Weights of a small multi-label image tagger: activation relu, depths [2, 3, 4, 2].
Rows from block 4 of a small multi-label image tagger, named by matrix and row number. Rows with one number belong to one channel. Each number is 50 + 10 x the weight over its row's rms, rounded and kept within 0 to 99. All counts start at 0.
After each channel's rows are labels from the 100 images, of 14848, where the channel reaches its highest value: "top examples" is what is common among them; "colour at peak" is the nearest of a few named colours to the mean colour under the peak. Only what is clearly more common there than usual is listed. The data: gratings and oriented noise at many angles and scales. In brackets: how many of the 100.
# convs0: first 3x3 conv (model.blocks.4.convs.0.weight, 128x128x3x3, each kernel summed), inputs 0-63
# convs1: second 3x3 conv (model.blocks.4.convs.1.weight, 128x128x3x3, transposed, each kernel summed), outputs 0-63

convs0.44:57 43 55 53 60 45 51 50 67 54 50 53 36 51 48 48 54 31 52 54 46 60 46 53 69 54 49 66 50 46 50 42 51 48 59 48 48 55 31 55 39 54 48 52 38 49 48 51 49 46 40 63 54 53 43 48 54 50 42 52 33 57 51 53
convs1.44:61 47 53 57 55 43 46 41 49 51 57 42 19 48 48 65 65 54 59 40 45 39 44 35 63 53 31 41 40 55 52 45 41 47 55 43 49 58 55 55 67 62 65 64 42 47 48 54 52 63 51 50 53 40 51 46 45 53 50 52 42 79 28 55
top examples: noisy (99); windowed patch (70); low contrast (66)
colour at peak: grey (98)

convs0.113:51 56 76 45 57 54 43 57 43 43 44 45 58 61 46 53 54 45 56 53 69 59 44 18 27 53 51 50 48 52 36 50 35 56 61 52 55 52 46 36 58 45 47 42 51 46 25 46 65 46 53 50 40 47 44 45 58 42 46 54 27 50 37 51
convs1.113:61 48 49 56 50 51 52 43 58 53 48 54 54 46 51 46 50 48 48 63 51 53 57 50 40 48 48 63 48 64 65 46 52 35 59 51 34 59 32 07 48 47 49 47 51 53 48 43 60 49 49 49 49 49 45 52 49 57 54 55 53 29 67 51
top examples: stripes at 0 degrees (85); dashes (51)
colour at peak: brown (29)

convs0.105:67 50 50 42 45 36 55 53 72 60 49 57 38 48 56 43 31 33 50 50 38 50 52 40 52 68 55 65 45 57 53 44 37 63 53 52 51 44 35 53 60 51 61 55 39 26 53 35 38 55 43 37 45 95 51 49 41 51 44 73 47 65 40 51
convs1.105:47 66 54 46 50 44 47 55 47 57 50 49 47 49 58 61 53 51 44 39 46 46 57 48 51 54 47 33 20 54 48 52 53 43 80 48 57 54 39 75 48 45 53 46 61 67 54 50 60 35 51 50 50 67 52 56 34 50 59 64 54 68 39 41
top examples: noisy (100); very coarse (74); kind: filtered noise (40)
colour at peak: white (27)

convs0.16:59 35 37 33 22 49 56 59 58 64 51 34 39 51 44 51 43 22 46 50 47 55 50 53 61 39 60 60 59 64 51 55 75 45 45 50 44 45 53 45 47 52 30 52 54 54 54 41 36 47 35 48 41 75 47 53 55 58 50 56 49 41 49 41
convs1.16:25 58 60 42 59 61 49 48 54 50 50 54 50 48 49 42 49 55 42 53 61 54 40 32 57 48 47 59 50 54 56 38 45 46 67 52 53 44 46 49 67 50 66 58 35 42 56 28 48 57 44 69 51 52 48 44 54 45 59 34 43 44 35 67
top examples: noisy (97); low contrast (73); windowed patch (66)
colour at peak: grey (94)

convs0.64:63 47 50 46 62 51 60 48 68 47 48 37 48 51 46 52 47 49 50 51 49 48 65 59 49 54 51 55 49 54 67 50 59 37 55 52 34 50 48 51 49 49 32 50 54 52 57 50 49 49 57 54 52 50 50 56 41 56 48 50 42 37 51 38
convs1.64:51 50 50 52 50 38 67 67 46 52 43 57 52 44 54 46 58 50 52 36 51 28 41 48 53 50 50 56 51 54 48 15 50 60 51 51 49 50 59 45 62 61 50 52 49 48 51 50 50 58 35 31 61 47 58 49 82 50 42 46 33 38 55 67
top examples: noisy (92)
colour at peak: pink (28)

convs0.86:45 48 47 56 59 49 42 50 53 71 47 62 56 55 47 41 53 02 37 52 52 66 54 56 61 44 45 60 58 64 66 40 52 50 44 39 55 56 44 51 51 51 49 49 49 64 50 46 48 40 43 65 24 44 38 60 52 47 46 51 36 35 55 43
convs1.86:36 58 49 62 52 52 44 55 58 52 68 27 42 56 50 45 41 64 50 64 54 54 39 33 49 46 46 50 50 72 66 59 45 49 39 64 67 65 57 50 53 45 48 53 77 47 51 21 23 45 57 62 57 54 38 52 43 36 41 44 65 47 42 44
top examples: noisy (100); low contrast (73); very coarse (64)
colour at peak: brown (35)